{
  "encoder_norm_position": "pre",
  "encoder_qk_norm": false,
  "encoder_patch_size": [4, 4],
  "residual_init": "none",
  "max_steps": 13600,
  "batch_size": 256,
  "warmup_steps": 680,
  "weight_decay": 0.08
}
Rows from block 3 of the encoder of a small masked image model, named by matrix and row number. Rows with one number belong to one neuron. Each number is 128 + 24 x the weight over its row's rms, rounded and kept within 0 to 255. All counts start at 0. Numbers have three digits each.
After each neuron's rows are labels from the 100 images, of 14848, where the neuron reaches its highest value: "strongest on" is what is common among them. Only what is clearly more common there than usual is listed. The data: rendered scenes of toy objects such as cars, trees, mugs and chairs.
# fc1: MLP up (encoder.blocks.3.mlp.fc1.weight, 1152x384), inputs 96-191
# fc2: MLP down (encoder.blocks.3.mlp.fc2.weight, 384x1152, transposed), outputs 96-191

fc1.468:155122129146154146123162125140173120121113146142199140129142082101139169152109161120108121115114100092108165100107131095104116170151134148133146109125176139093081122167135180118141111093101068118149154140129110156137120157082176154161143133117118122163106145156166085119134119108091165136
fc2.468:123138088130129131133118114160100169130104142183158160174112144122084123125140118144170161095107120160135127153101083155120079134123120102125097089110090129110130096124170139124085106140163119121170144113109178111141128147124109084131116121157157082094129127132136159094118108114128140116
strongest on: light from the right; teal object

fc1.545:101117127117147154156156142121135154115156104119138144137156125116131131118094146082139119139118157075115110124086109125112151102082111109178134139100115145147179180115137135116117112085164175142121162123161099135128113158137144106076160158158146076137093138138086117132104133134128084139
fc2.545:113139113133117145106120079082125130100127105117143139142147136169158145137151131179106083161158147122182157089127112113138142169139119202100125126160116117127127132150112121129126130184095106092102161096126138154117150100111118116165129149069128114125113136114153126119134143146121138105
strongest on: ladder

fc1.287:111124116121125139154126182126116081104113133161102139137174151069125140124134107148117132158144137136142105115115111103093099098147121153151148147048175122096123115136127136135136095135135131095172117127087127110111120132111168105125147099101113145173153184108139118134149170171108135116
fc2.287:124103143120147149118112088133138173149126131107109083150124135123125148112115117114130115093114108133143137132114102137129125139137110124155101124139092116125092123127124119133107092108154148136145128139097162096130170133142123174119143126148098094118130098165114105154130101082149060149
strongest on: grey object

fc1.45:136134152147158098146112130135106133172119166113152141103111159133124133175125126116115149125092135152139166136178130140187128102129145184103133150151192119114116087105129132133149120117128124136111160086152076132141133143099124169154145129112165106127086090078146140128121092112122142118
fc2.45:118106120115094125158142119166127121116128130152162128129078173119128084130121140126095069135131180123125151119153127122112179161096134165130167095151137147124131132117140145113139133107138086108175135173140134098100150153101161053114169103129111091098074113140117097113108156099088144106
strongest on: light from the right

fc1.236:110118112130138179117088127171112127101129119133071129110110114118102121140123131104122087145134139153148128148165148154126117166150125150144182153146089102126163153134179138099101094082177148136135143117123133121165157120107134129144120162084129132157136114142123147150135066140106106140
fc2.236:165098115113077076104106167129130139187119158112086158130114120141114104112119063123123084145137126107122120163132157154123095122111128153093130155170167140131090120122161094135113127115175140140142150154121129110108087128102133174137151143093153134126171091135141146102142139137126148115
strongest on: yellow object

fc1.649:114147158179086112136154144096103126090144132124165170069168108128139102145169089145126121154120114089146130127107112126143122111130106124128137127101127152116164127159108103144098148100104129113147126140159150138129130150062089126108182155114149116119121124123112171123123096131150126102
fc2.649:155142085113138152122127110176104170152107119146141123192089164171150130142120150138102129083123118172112121140125172114149152141136133113166083125177155101083115105138155166190117103139153092106120136092126166144121101096184104111133101120162105122140131122095125082150116121164125124133
strongest on: light from behind the camera; red object

fc1.471:123107128144135135120122136164173116119172124087108090115145162106132120147133151129160114110090151141100155117134159126168150124148101104159108154125086186148113133130150158112150121108144126165169122097079111147131104146130067097159122093155138113117178141145138102146186120164119157132
fc2.471:147153116082129138089123135108091159176094151162130154126145110114107120132112116123104124145157192082127091151057077145142106110097131116085142158155134105148128107096098138144139167199139098087165147136132138091117106126149127148132122146115118128143091144116160144143095083149130079118
strongest on: yellow object

fc1.95:186117141138156144140122104140122146102093142148087120106135142122147136117111131093123080136128106096133145118109148161114103167136134091123113144120107140107145132102150149120119140112089070120154110112130153153099109136109127103157117122150131097120140156127123115160115124160149105152
fc2.95:119083094122113128111114135096183148150122163156109141177099092179127155143153141100129113111120122110117102141075164131121118123114123146135160175132106109152128129127109075173070138092113158139123106123113135099129101132127135163146142168125120142120117120128126123127169125124122167099
strongest on: black object; trophy

fc1.668:123182131155146121148144138112105170102115092154117169113114155154157125114092130143141138133115171166156118136142118128095134094088142125146164124110112100137205143151117118153188130087106094136131165112094122120168127117101141124106097165091158125134116105133147147156121151099131085141
fc2.668:154142119166085131127159141121129164140141177091100132113131118150099131086141107136132119153135100074138151116140137132096148145104146090141115127154136181144149134104116127136083140108123152126088137138149154148141143176163145116149134153131081159121106121167087076145149148112164138123
strongest on: yellow object; its colour: yellow

fc1.381:154117118177128159152096167119182098147101106111089137130116144139136155114127169123132165118164099100131108143096110086158136102143080127135157106142146140128129139125099143122163131101149092123108108101093120067111133144134094109152161118144113136139127148139120177183135129121141175121
fc2.381:165142110069114089120122125116098128130120136150103164129148140134134126128126122114167136132138147142086147107116167125103116111092145112152103096128139161157106107135138178104111079135133127156113155147123155138145146148197170115138131126129104128123121140141130137127062127101067072092
strongest on: black object

fc1.371:125120093125114162144094115098135104107146117180119111157149106111140155122136159078188135143123147102130087118143116143151191118129161150128113121116118120113139118126117129090140146131129129163079119090136149107112140123118079124131133139080078117118141112144121106168121128141126187147
fc2.371:074164121167122147068167117121100160172100192103134122100104136101131111180161152188066119132142114152163107140150124138104129129124120100112146112129146124122151128125113128166138080116127124146132113119145108110115124135140091098159114103082104145154157087142141152129100113102163132088
strongest on: checkered object

fc1.754:138133129167123139116140126184190111116133158129144166153118120121118112160142125107126128143081147110119173147114079129144146108127106139144153141154074148160113143109161132134128101123119120089125139166124144133145135125180137096144106109140124112096102149138127105109148125091115069151
fc2.754:142099134116167113169147107148143124154125116129124119137145120159157145111034095127134078123135141142080122102153128126146157153150102124155122102082129094078153136129155132119117155169120121120146133118094131107116113131103136107152134127104150116155165110137111122119146141164158136162
strongest on: ladder

fc1.18:095061115131090150129136170094119148136102133130125104146085121064112111102167142102127127125100106095120118150136158126145098138116132149153123169138132173204092106109109131132142134126129090149136113097166113085165132151123122131136109115116139175121114124171114138126151142155108099184
fc2.18:113153113157101102079110135128094187134140121079125164130123133117174075139136103170119108108150128142099128135131140121128115124095133129135124117123135184138181151155109153117135167123114126120126133132091103120143139133131133156096109085155139125102126109128141129140103149146123108080
strongest on: airplane; largest object: airplane

fc1.152:112127136113127092130129155140126101095134127112113136130145116167138119115134160131146141140138170111102123132102156103158093157091137117152127089152152138098175117092113139123151095116090079125122135113188102153122141120163102157143087117117092121111151139161123119113106095113137141105
fc2.152:147150135093084139122096145124127125147145129121168114107143122102142175103178144096132086121120115128128129109157190148134128139125116132139081122107144123094120097111126155109135101128131107119102103130091147067080108128144105088072134135128127149154138157165143110127120136149137158113
strongest on: snowman; flower

fc1.220:143122155142094117209064140158149117103126124116150127165108129130154140147062146109115150146156115116131103110190120113150134163076137164148158094110161084130122111133109105124107104130182090163091103075115155113097136111093146130161136130113163129182091145061091132161130136166102178092
fc2.220:113134115167123112108180135125119124193150160082103116124125148181111110131188134143136121117072169141118133123147136138105182127149144127059159141110132127157119148112114106116108061145131100152149118179153111081127112137106113133090113154144109130137126125130140136114123124142124146135
strongest on: purple object

fc1.253:121129097149084145121102119119140121114113117084144107157147114127157120150104156136141122141138144121142106135149127131172136136138189154106120156119126106176118166143126109108143127110141166146120095101119137120149104125168152107104173088153174158120156147153111099135118166122130117159
fc2.253:186130102128195134108112150104076161143094118117147144110126130153153114116119144136128145094165160162119078100096128111074142061186114109111144095125079115146158127118121157143159140107134136130118149114141143099074129145122167069117137089117122112130154144126156168144082133121144126172
strongest on: pine; rocket

fc1.592:152142108144133135113109151132103123096144093182159118159155129109130107127139107133126160133128139079143099111143130120104113158104080128123105123166137082134133146108155166152143171158118130125143123162129113100129090141169142144120120126116137155094071114171093123100084149131136074111
fc2.592:148110131115122135135125097125102131151129149120122145088125108176144190084055087166149081166142143116136093117114146156137152139141160107105116111151123125150114127170150116100137139101144107128122122112132150112096162101142144108133132130120116123143135120126166104145134127135169130144
strongest on: teal object

fc1.603:095170114135191147183093150113138088122148131154131106107123106086138189139118128118142128123119118151120103135089114146154089119149132095101155106133104110112154125127143117129128153132142124127163152104126095149162156131097177096079119097131173103169139143095117148135125109124152122148
fc2.603:105126108143135148129127153146147102151108143096185149167139100132170131085172127120138122132133163167133126080107117134142131136135094100115105115126136099088092139075115160118109157123080107141085126105157110118061129129135104134148128133141091159134134159117097150125144111161139141106
strongest on: light from the left

fc1.597:161107117135110132120105131121133123129105142132123111131148115121127134126141124140136120151182130123145140106116117165141140138154132103121095129193156136141144109141109120154119172113149135145114104191108115111119125130132148115131135116152176169147111108116105121128144137133142156108
fc2.597:101122094131141175122124092123134120143158087117123144112103168165149117106147143162135104131136139146096096161149134109110153131097130129143144118182099136114132091116111155109094132115155152139117146139131158105109103130101127179088134152133128125148134112156120113093142120180125151119
strongest on: black object

fc1.533:102105094102158106151134127134150091117117117169117141116153098133139112134102126147134146143105128160123075140085146124164120141097141190190121096105099124130163120133122118123130095153118121107158158164149088130125133111112207137107149091106101098131133142127143136146148141152128113100
fc2.533:131109128111125107119147196126131142098106132125124164169088094112176111121162141134100109111116151131107169107067177161145132123143144093134131093101122162131113131152090138129105167101149150144113152096117133126062127183118120159136109149131116134131141129089178132145122134118138117120
strongest on: light from behind the camera; mushroom; bottle; largest object: mushroom

fc1.185:149136158125149129093094157092140122098130108104094138131105135153104127091159141130101135152109167141105138121153149167170146151090149165159124146141144143142121085112137124159134157139148112144142134164185158159130172123095136125133121115134100109109125117115154115120143131181124110163
fc2.185:109116146110159153142140110139112149154145104151103089157144090086143140176120149155122092132128137099092143132151125114109115152164126131135126136110117065104121155142110130163119070108094165141117132144101158127139120134101132135102130102117123100154126154152138140089128153123151127090
strongest on: light from behind the camera

fc1.442:123142132123146138131134121150067080093110086069141131146160182126142108116100158108114088126127136107109132127135112095118145130117137088128151116099161138118136118102158115139148143110060159124128109149141156136155057100103113129166122148121100156120124148124151136107174122095088150111
fc2.442:140139103123117125133141182100131164139139146132140116154087127163140089135154123134156132125111132133122130103122107066142125151068083151123115132160089124146125108114106144161139117122163140083134088118120092109102144122164111130126118077174123136155105135097141130141118125146120110107
strongest on: grey object

fc1.663:179135074095127099144131106164101143131132186099138139167112144103136130077143146180153097141140112103146144155138117081159085127120150126103192117117120135156139128145142116171129170124160130136173140105156117110072119107090148124126128097128123169127132147159156139145122098098107144097
fc2.663:092128129124122149130109160145149127145142097169120109125128141125059121172159108089137097113090123109149114146159159134159120146152125115093116096136141123118090148129123134148132083150187116099141135108113146131128153149148120118163123147142157123124126090112141118095130109106105145082
strongest on: snowman; largest object: snowman

fc1.197:172147143142176149126121090107146124064144141119132099139092149115117099093107176132139142144128144127131114151121137143156131113135114145120099126111106072112116113153116149115093114151113130122143127147090154170115087120138096172109109152093135158171140166088172120126109191134107145159
fc2.197:147121081136125153097117140124123163136109154106134166139143162184112126107126133108151152156102181166121120083081130143145135119117120104118114166146094079120147147132109131121091162140134097138093127130139095167144133136093122135137134164144108151140142176108155082066146112136161137110
strongest on: light from the left; umbrella; tree

fc1.141:117182188139135093123136162138145122105080104149153128147101129164133104148096118147138158113116108144188161168122119124093162116132134143170121116139106076107173162102137155139142167083113093122098129123098131113139154132135160137129137138150166141098137119137149108101148144147139163098
fc2.141:119123105143165118123116123122127120081183159190151107132149133140137108139166159147117119107098148116100087112147121109129104150115096125145116100163127141110101089123127127134141145111165111151118151140142128112109115119128121119127113095100118103122104132146139144102135134090167109110
strongest on: yellow object

fc1.148:155134117110108096111111161137160106107100099146117133116121132131121112135143127105129127191129116118113109148142125119148122127108126131161107113138125124136149116124154120161199087126141096114138119104048147138138155119142132090130140101124166197141140127123131146092133126122094160121
fc2.148:171102187059139183097162125139130122152128122139117164143136121130134171149130122107119125067145158158137116126129142143152120167131089136114125097156099127102067083104123130128128111139081104115143102107119098155130177138172143129142105116144168108136131143136148097153128109122164130123
strongest on: snowman

fc1.594:130159135140112163102133150120133123126133161117129155116146068120164107145143120114150146157157155090086120164115069115087120150115115105129154133103123110121156137119152133116087122108137147146141061140110108109108108130135112143142156111143164146109140163144119103112123145148127146113
fc2.594:114140124135125106102092086129103157106092090144094145152157156106142101129124154134112140124128138097118163115157172132107132101101124154113131115126089122141124177125128121114114142158137119098118176155170138152107121210121143086096148125129114110156130178126130160128118157090130134120
strongest on: black object

fc1.138:130120142107149152095059157101126150159138156157153137123111095105106154146141117139123126097089125087148072135091102139140094132123123107138124110092123134127136137133093120136182150161123101113106110137136152153157156169115156106143144143083079118113101118115115143112150133117115100077
fc2.138:128101146149117105113151125135171140041149097141117091135086145131124159121138107109120139152183119160097146074157178130143128145140130128145143127143071126133083114150124138150106157123146113147118143116113142106135122112146130136104133096161132172143143113133139111145148176134157152125
strongest on: yellow object

fc1.481:147116139148115054124143133104106146069159156131134094125110151129129105140136119140114148158145126136134158132092144138154159105127109135110115126139109116150135131150127136126098150144145144099138132104121147098097149135140083181096141144156145171095128190132142118110116106131129138140
fc2.481:130156129107156124103112115136106151177156089147130143118128124151121132111119131148151118120111103153126086146090125156143122123188118155119142136124093093121088129138119150154077119088139167151125134125147126114124102138125113145115182124113060117123186139105077137104099125134115148156
strongest on: pine; rocket

fc1.416:160131170079144105135096127146127120096161140057137122134146125121137097106129151059127119126121136118123148108136135180141115156124155109095080103137162151137136103137153080145120121149128128099137162106133112095182122092111167118117112168128136140075083159122108133105136142143139095143
fc2.416:105149072121095135128124074085107077105131146155140126117104141156144100086136123123146165159104148123126088127109095144149082073162110142149095147183114120151171117146126120133131171143150154110143116129101160109097136118126086117089150125094120096069112118146113155172110115110135119119
strongest on: light from behind the camera; lamp; pine

fc1.465:142114113124101107180056126097098146122105106115137140132147150107100122126154137140135089138115118105099109153169127118117132168123134127113159184126130117133144140160130113095117123129133131157098109103117095127131114107177137136148144140106112151106132159149102104128073127129142148165
fc2.465:160117134185125147110120133109112138164119153135139119143143131166160124114110114167134146095137139146084109152077123087127130152111081097083114105126129119115118158149080129135123116153144139154132120155157162112152133142128095162152141104090132128133117128095194140111190125130068112114
strongest on: airplane

fc1.251:144133135130142140136121105111170124154147150111144139132111080093117095097083182131118144140147096156121133161133144131098139097098138126126155134139107129134118131145108107095127152072131157075153161127116144127123116133114108130132137116132116081182160154147158150082146156123116105145
fc2.251:118126139121119135110147090147148085087147151098112136104088099148151114099155097108110110104126148102125157121121112145107163115139132172124100119105167102163175188124059121088161120139138104122124130117134129129127144120171100108135155171147092162098086079135108126148137154113107123100
strongest on: teal object; bottle

fc1.42:105142104170069103181117188165157075127119166154118144082134111156108147113128149144135094112108105175109155152179135130129163121091136118116156135116119154151146149131123099110112084148160121153122155126126128122118159177121149139134131125109127098156167154125109144109151193097112103109
fc2.42:141109127114144125114128108151145181116193081132135111173088117135111104120106166112144146110122127089135104120055131127107128107194150140114139097114122093169113138153140101139118132100134096117139094141122170112180085041116117119119130128144146160109133110134157144082124096196137177105
strongest on: yellow object

fc1.575:135152143136099117124107090143159165106124108125120085119125140129170113128139144160121124171128113106106165141122132126107091140119111169129143082088153132137133120122127133069106190085085151141141081138138149131136153145116106108133145153111160136129146147161147107143119095172103158102
fc2.575:124145139173146129126107151091139124140128100135183173150151107127108117106132135100131121128138131060107096109126129137103156104122155109120131170103120067103133163112140133150113156144135161105123103139116152106083085091119120108166091168103125117153118125090110138113119078132139131101
strongest on: striped object; black object; dotted object; its colour: black

fc1.167:112150115161084128131141115107107113122118148161145134124132117146119111122113115077155126124129092106126126145115113104115139112113109165136118133113181123117099129125107137147105137110139119118126125122107117126111124160117092100126173142071140182154128147155088167116128120088123111134
fc2.167:121172132121115109139131132122146108128109133132126099108128180099147096142099155124116093131169118121128113137124152093149197116095119120142124096091169124095105122154130128086177113129144108096132151096080082105115128163101189139116143135141167135149118099124135092110154129130105140125
strongest on: airplane

fc1.356:149124057205124131124133153118098136186100113132137143144096121105150133115098139106141162127084050112133083133167181137158138115127118145136123126151138135082154082119130126166144147110129179184104120107145125127163131146101170127118119149142170100137149148107148141139127122153125122137
fc2.356:106097125100132130130136104063153117092159155156134096170143120141115122123160093163102094134141190119146143128068121102135079180092131143089107150107117138104145110115093157105106111131183094083130142141132149147121065143114123146162142106149126138062083129159125115165140144139161085161
strongest on: purple object; its colour: purple; blue object

fc1.142:141112110150124160157128141098094139057153177099128154104159130106111110116138093081149120149110099137094130140129099138122122119124120135118088093202151161126142136129176139177129124146088181103098109108156122162098138164138141120142124097113141079195142136124124127125155130103144154147
fc2.142:129164141129086132150129122148115121132142121134098123102082105166166148134142124120136107089121155146141114146164136142119131175105104128111129176095147126141136072157091119144117128133105142125135127079116149114132095154108116185140113117144131102086110143119150148142130107150124075152
strongest on: teal object

fc1.580:137144105134186112127158064144167115116090143141124152092139125111154138174132162108107054150107157121137128107087103079147160098131139089106126111152102141145117113118149134151138122123119146148132151128146093166101148159119149144151099149140114116137106137080115113130131136151128114163
fc2.580:114121135172090124188108099124106134184109141145114170134143134106078166043112084130142131154124137150106128149149079171144130137108127154169125152114155127090118170103107116099143168141116154120124119132119126184125106099092096125146102165127116108077062138165093180143111160107126127164
strongest on: purple object; tree; trophy

fc1.186:128110069172188095161073145064128157114120149108095133100111142141135112123128128132136116120149150104147074158125124094130114146072121140152140133157111096190125163130121170138152158089136096169119098154116126136139138147141125158142142112151162082128098115134108108120177133159107111115
fc2.186:122108143110062109099141136186145123130119134136143158139134112128178120107151132147124145137155113148117114097130140130158109135158156117140153119117142148154156145109123114153100112138129166103117165098133117102125088084147128128113089123110189120179174143150138131150123114121141131144
strongest on: black object; its colour: black

fc1.179:155141135114137181143097128111102119057160106147157135149076092128150111131134108088118114156096114122118115149122143117107128116124166121136116128101112151147118137153142086112118134118143142089064144111172115095133132120115133122133093111130139124114146142127126107150175113108156125166
fc2.179:156121126144106147106129162129177094125106148135128150108141132114154100119122104109148106122114116121111126104124107181101149110116126098154138135109135148135106088142164129168153122133144139154133113157134102092136146124153138140098095120117134107116141152141166122126154139124123090147
strongest on: ladder

fc1.492:176074134076114143159156155103103148185119096125109121116128173135135117156100167096109141122139141097144103173157105134123134091099132158168137158141116133122183171139180120154104083133120168131124195126080060082136117129100121109134122129146114118147097169196121165124104126113131138154
fc2.492:097137138119132135120101110081144163121109132135167125118092166105124134117175128186107100116109098118063112157117127148114155111121116157106151150139156066150140153114152185139105136145115073115127132155171130138158129148084121168126173159109127133126154106136155138149136135098168129075
strongest on: ladder

fc1.378:140117100094108125131112134138094134144111114129170127096131147134126119158153106139131108120086137129159127153169113117072140070136118156153134132111155144148126141115154107138088129143090140092120156135143157111108127118178149142146154111142142130136181094141105132153132152127120118139
fc2.378:102117118137129121127125125129173152139130120127158116165137103103112118066103112124103089111156099098109103122121158160123160151137148120148103102123110139090121131133128120105139136101166170126189114091110108134171151171099106094103112134097137130131119119127175124158132113134177092136
strongest on: ladder

fc1.639:141096111079156112141131101109122114169136193087139134133164121130162123107121199094099096119088119133137139120116099158155142134125138133103112104127109101102133128099150116133158099126161112104145167149109117098086122144129091133169119120123139144143138149163100157135117115130101117144
fc2.639:129077150136123119136145137145124109131135146136153138103112090098124109156187156152108123135125099155150132151110096125137119114140116131143129133073107112062159117108163141075164114118103115127121109143157150136152147119133174126146131138143121098120085118156145157177106146158147119141
strongest on: teal object; mushroom

fc1.98:138091100137085131134062118143145127096155130163130104135120126164122140101139140109097126178115139124155104098119112118173138186153102144108125159106148104164093137143128124158175146125142103139138135152129076120074135133100128113107150113113128107097157113120166139152138098150140161106
fc2.98:125142116107079117115179123134103119161126094147120104136140168099109130140139141133120172117083156098080107183115135111112109132191134165101169126117129126122077149102074148161119150109108153165133127101101143164153117173131137115124122099161111117100118126141134174113140144112122137155
strongest on: airplane; candle

fc1.106:124117134111128099129131156124143108146147152120127104134059123112102147139137141119141112131116116101123126173141144152135138137160188098124087123122141143125124145124126136115081113151146134137101103141138149124106138135108116148145110107117136107110120116137099136154137124151139199123
fc2.106:133114143117120089119138144119076149149099171115168105132138145150130140136140168082143146150118130115159110112122165117112127134118103084125182137130153187125107134093102148133158117121131087128105111143154115191100120168128126126139122135134102174106129161114147159111146139118101119099
strongest on: purple object

fc1.83:136116113109143156131124109089163098125178096140135103152099116179122105094136132121116126104116133122185069110080117084129148134102135124127108165115116116119133107096134085124139166092114136108138128115154161131138111096148161119164128098137130125122141103134104135142128125135148121161
fc2.83:187107121108113110143190109129144121161104122197145167151117148149121105151141096109122138115124157108132138106145142105128111116127119125123152138121112147167100088116138168130147086104127148127140138112190149145137150133104112140115141071143113170130098144093162093122139160135126135097
strongest on: purple object

fc1.681:146165152112132117158152156134111131101109156155101136135093105107125153116082113108131140184141121119154131119123128093118142106164156116056138131188120115138124131118106192132093132119138074118146122113129138138126133137097139115155118123138151091080115124121147186128121095121136127106
fc2.681:143117115085139128103089134090143082119157126114128125106167162122105106137100100147135120156104140112116098106114125104127130160107136103127157106111148163098121114127132144089126121146119137119131181118120177160179062127145135118127168123146141128141140127111166109120121143150123095128
strongest on: teal object; its colour: teal

fc1.629:140093149145136197107102096128120141087121112138149119188082131147144073099101125118082091130090140094124156132105108126054133110132137132111126139114107113121144145078102099112148163108082149097140071109103130053127102114151125095150100150118086150122149189089153136088121100117102129124
fc2.629:131129121144175128120143121125101157135128096095139127104119160134122099147139168117107116118119118102108158170136148137131140152118092136131152155117130091144124092084154170126092151141145140101161159064155095160129132144123182131137146173106125119144133126120136122119127122101154146160
strongest on: striped object

fc1.601:120135163114125137141145097126102167105139149133129135136136112121084128119107122162129144128103163127111140133104145129120134106090100110129097094151124115100156127136152163147132140144174084093121148131101127128131110136107139098125140108127146118100150123144139135158142136138121120137
fc2.601:139100107117158131110148126168135136124120121171140137116120145121106124128145120124139113131128111118144124091123143149116148140132120114124171112166154175120093132134114088057125102187155112107145101146073113140105111155137136120126072132110088140141155102155156128145142115141125183088
strongest on: black object

fc1.216:189104088102112076148124102167092109145105155153124140109121122110119121088120129154165161128130124102100111159109138148153090116138149155135121130147115136101120114109109130125082110124157103165140139100167182142071162142109164122094113108136129133105180165152136154104098099124148112126
fc2.216:119136132144117102110175118111083129141118140128119136123114172118100162105073088126127120103072118127124174099098140116103142133132130092148082121154111139124094130125142133136121105070139097114119099115129126117162158127173157119143082136162130132116113149125134105086120121125162142128
strongest on: pine; lamp

fc1.30:080084149126097162130125149125130140097149073117105145125108138098141114108114099119144129149150118187142161134128111133104138142186157181152096141106106115109116098123161113126118121128165151150105143158085129109156116148133174162141100126131150148156111138115159128151165130124128124154
fc2.30:127104120119121168142166142181132136154139107159186132123175113149138138139150126108153091118122136129082105109082115136127137159138153144140112151180171128129115128136103113119087098120134166089140101109075104125141156145145131093126189148101120094120112131107068164154126168120112146135
strongest on: ladder

fc1.653:172097130101154171134135169175106138116080121108145171108148143092122156096136120121135135121136124121119197127109152117113106136110076154110142070139163130124142113130127097136134122135074131148170110100162112188134127111158147146127141133082125140161116106135113124183109168081115135135
fc2.653:135124132142149131075123134136095132142120124164082089137172147109130152136140138184114143174148129121094119134149069130143134153173112080125109132138127115102100109118138131178108192110114140106114116138081094135141157178122102151134122135140186173106130145132110118125182134081129129141
strongest on: light from behind the camera

fc1.530:096156152121123101138122166072133150111130128115100109106105092124140138131126128137093111133112140166105123103119127151152112198118109132187141112140169153128161093110164153129118155129171113150104118129134143105114123134117143097162096125145103127148113112100098143113147134166175133119
fc2.530:095121119096155144134176139116136106173103135100174176104117120185160133129159159141113116118136188069099124097142123123142139129123142141115141129155082146167108112109102118106164098117133121173141149112135075113145093148117127091178161085154144116103094151094144115110128124098120135122
strongest on: teal object; its colour: teal

fc1.543:167074123092131149097123143116180102148181107112134124147128095128105134100121120183117145123112135129133135126132120086150111170131127170130150149119161151117126144142119095102171119096102135139138122120179140124090125133150140078147153128104096143183099151147125154118107112116128106196
fc2.543:087141147121145156149152182141133116125111099121148135150151129127122120158117141083104105141107144122086106089110167117162103144125108143104146112100083142066158127069104160167131089127089095105139157161169125142103150178129102098148128078138120107119105084125128139118140179127130143076
strongest on: purple object

fc1.660:133143083110135123132101103132135099153082109144140144070088154080138145106094096089123115104158133154112111101114145170119139100126142130169139122138111093138152090135131157182119157086114139145117102122107132145130164100112090143137147134174086132150104125123114136150082139111125082182
fc2.660:151142124101091142115122115127086112123156113116122072141138127164109142190133130124107105106124157141154156128181095134126135190106160144152125210125133147071106137112124125099156090203134117093177156140118151120085121149149156121155138092129121119107193133119126109135160124124104156081
strongest on: light from behind the camera

fc1.208:140150153092141091117141076114098165145165140151095168106139147089144158119143092133116115156169140173166123113126118113132111131105160181159134088112139173148113118149103097121085135122160148122142141156113123121098128123173116157091162150125161128153111161114152118107137143124146078121
fc2.208:120107117099140135147115135116155090119127097159141169096153106110156115122129088150089125133142104119119120120153132149119128147127131114112133137157119145134113113133157175122131155117125104124103131111108139129124100103101150107121129149144111122183132107118101110106157098160131154129
strongest on: light from the right

fc1.191:138121114126102165129168141135126098135112135133161112138146090153154119126133124104095137149156153137116175109108123124118128110115144137155116138155107170130140108157193116157142143135203154163095159091148061132112102095155144127157141116125156120144084116115147119168171166110133144146
fc2.191:146099138149123105101152125102116173140133121155107174159147124131154122134111110107114106141136147165123106130107119145112166179136116155125143171163149128143096110108141130175112106137112130148127137155151147101138094144124150140116073114134105114109153122113105167140122142140129134125
strongest on: ladder